config.toml
num_classes = 25
block = "plain"
warmup_steps = 180
Rows from block 6 of a small segmentation model, named by matrix and row number. Each number is 128 + 24 x the weight over its row's rms, rounded and kept within 0 to 255. All counts start at 0. Numbers have three digits each.
After each channel's rows are labels from the 100 images, of 14848, where the channel reaches its highest value: "responds to" is what is common among them. Only what is clearly more common there than usual is listed. The data: rendered solids tumbling over patterned floors.
# conv: 3x3 conv (model.decb.0.0.conv.weight, 192x384x3x3, each kernel summed), inputs 308-383

conv.177:132067113144124157149115116102121101074159121177124151093170127127186170121123124140098095127129100135163179124164146142140161096102118130114132099087182102132129158142112102124120110100125142144123164119139084097172129144124080
responds to: cube frame; largest object: cube frame; red object; spring

conv.63:151139125184184147127090115151104112119110118186151142113145082135207149092144118114123163106121092167152151122174130141090097178152102181159105144146132148156093092122092178134134108165121130116123149148093145123151167187144137
responds to: cone; pyramid; wedge

conv.35:163179175069146104128140159106162175137110148116136109119145150120126136131168161095180127139123140143132088146118145139086121109158160147122149117120104101181132124120180155181116157148137172161087119114133126078151107079114140
responds to: cube frame

conv.133:114172097146131183113078113171179174214110089112132145110121134152113186097122085132126132147113135168105117128159120100135145086137139139140092165187146161135102128134122181100103085123117095106118091105117158057095139197116084
responds to: bowl; largest object: bowl

conv.81:148099129130109131165178121117154104155107131148179129076127141114108144120106107090115155142110141174144157136143187161151140152175150155052108108115149156140150120163076117110110155088121159152153130110154101128096170175159084
responds to: torus; chain link; largest object: torus

conv.154:198135111069097068172172155128185126155114136201149152122139063142123143144149142093098136060096184160158125144126072145126116131111131177152166124180107058166087147147130097143097099151087138108128132083129138140103125144103100
responds to: disc

conv.137:101152151143152149154141124118103103134125107182133143163137156190102121122118157139105149125098175127127124126106148120130155062148128126156095102119128134091129084126153188098141142163153148102157121135126103121114165122115121
responds to: cone; pyramid

conv.174:101164160157125090084074121140157140139131108101076118097139162137117121164120096149144149139084119114146168102117118128129110140168146120144109129170114135117128126063096143172126114178125144102167072065156100166149106158127106
responds to: disc

conv.4:192120101116114078120111138123160131197115090130236116141050152156123110084094103135186125140117102145112142155130124132097096161072168148139133094099155137045174132124144165097148194154128154122176171126120130160117145111170133
responds to: disc

conv.67:169131149092120153155170130141109110111078129112144112132140164129165130133119124128135147107045123118085112113124079163119114110183091136120121123131141157173097128140118112094161123145154119107092131163099114146157148122125180
responds to: torus; largest object: torus; chain link

conv.175:101107160122135124099141140081080079095134115120094128117147112113129138126162147128106075102111116134116155168110121155140146143105119100099149127115107090157150152100148127071121132158135136185119149099109128112156096102086130
responds to: torus; chain link; largest object: torus; spring

conv.41:122120131106147106136136119126159123130091128163136122134168089038129077118126146114140172146136109152118110113120178072100081179137138126116129147161089136117116106119117169100130121081161173148142130155160142142096097134099119
responds to: torus; largest object: torus

conv.5:075125126086139124129152121152130161224119146157146131125134147107122136095148086112127136162127178091152144147175109146112145120094121100133116114149132128135099098096118174154097132156124105120147105130096140164105132126189103
responds to: bowl

conv.117:143114127110142076129129162139063078109141103110172194082120150099118173130124115136131167128170099123103094124114146107157144136117140168121162127121144140129126129146113097098115188146151121123110110129094123153150166141119120
responds to: sphere; largest object: sphere

conv.14:128128124182116135147149125125083124092039140159173171146130142127152157118145176147147147116119089083101088142101166118101111083166173131131108075138169108168118175083108175154129096142118104116161102160119160149095176117101075
responds to: wedge; cone

conv.53:131151148140117087084104104145091144151107115117114145085112139169137179108132131119153129114110120099134154100148118159072132119170105116097113139101147100140095137119115146165103088174128082073139118088126114138192124140172120
responds to: wedge

conv.167:112137143139102175121097104102163097097126077149146097097156121167148181121132104092110111139199135108157158135118212145082157115126147120088107108137212101125188155171147167098096125118168158155098090127166096140094097153097133
responds to: cube frame; largest object: cube frame

conv.45:130138134149113123109128126151163131141104115116174131127078153103169108133135107095120159122133119109162094189123096102159072125118097098114124084089162124102134120148130152089128150105145083136152140132155141104126087139143164
responds to: torus; cube frame

conv.51:088121116151137090153066129103158155160117098121101169140106169144141148142128064135199120130112180141102151151096076091143107118116156122188123141128173152118117098121155160087175094143139128109160132132149132116095151166136085
responds to: disc; largest object: disc

conv.116:075152068115134149121095110088111154141115168065156154116116120115124133121056127132135088137062093148116136098140066099134132090162111144112144136075115112135053135164138069117130124155130113135171105119136130151136122103119123
responds to: disc; largest object: disc; cog; largest object: cog

conv.70:149102107119143160122081150091093138084124109134124096125129103180175149132142159126117075139207102120162108099140158125091109150070116136098105123106243124127158192198122092080130067089162153119114157119148124050133076175147094
responds to: cube frame; spring; largest object: spring; largest object: cube frame

conv.179:114084115090110181134154143171079138135087109143121084083124164132091132114124132158129119093157161102105173129154124135160150111153117125138135161145102106155129116105121178131119136135099143119126121132138098093120138175117087
responds to: torus

conv.10:155152166115099093105127119166160133172109068136158140137127150136103111114148125140086088095120139130159141136103168096177155145152127125141113169110096142173146100156161059116138158111187115087158101092135152168130152123154127
responds to: sphere; egg; largest object: sphere

conv.7:121147134165126162174090097114160149232167114090154087104172141148161054098147112117167174121109114131145111145176145098063141188144151123100139145161182096141113172156146194121076101104125125125132112098150124144111091169139086
responds to: torus; largest object: torus; tube

conv.30:165118108099167101115208108102160168128147134129142162065099100124150125133116127146113112135117112175118138133161118147109161154171094133105119088119134102151125103137153101125090168144159149089064145143120107110132116119081113
responds to: cone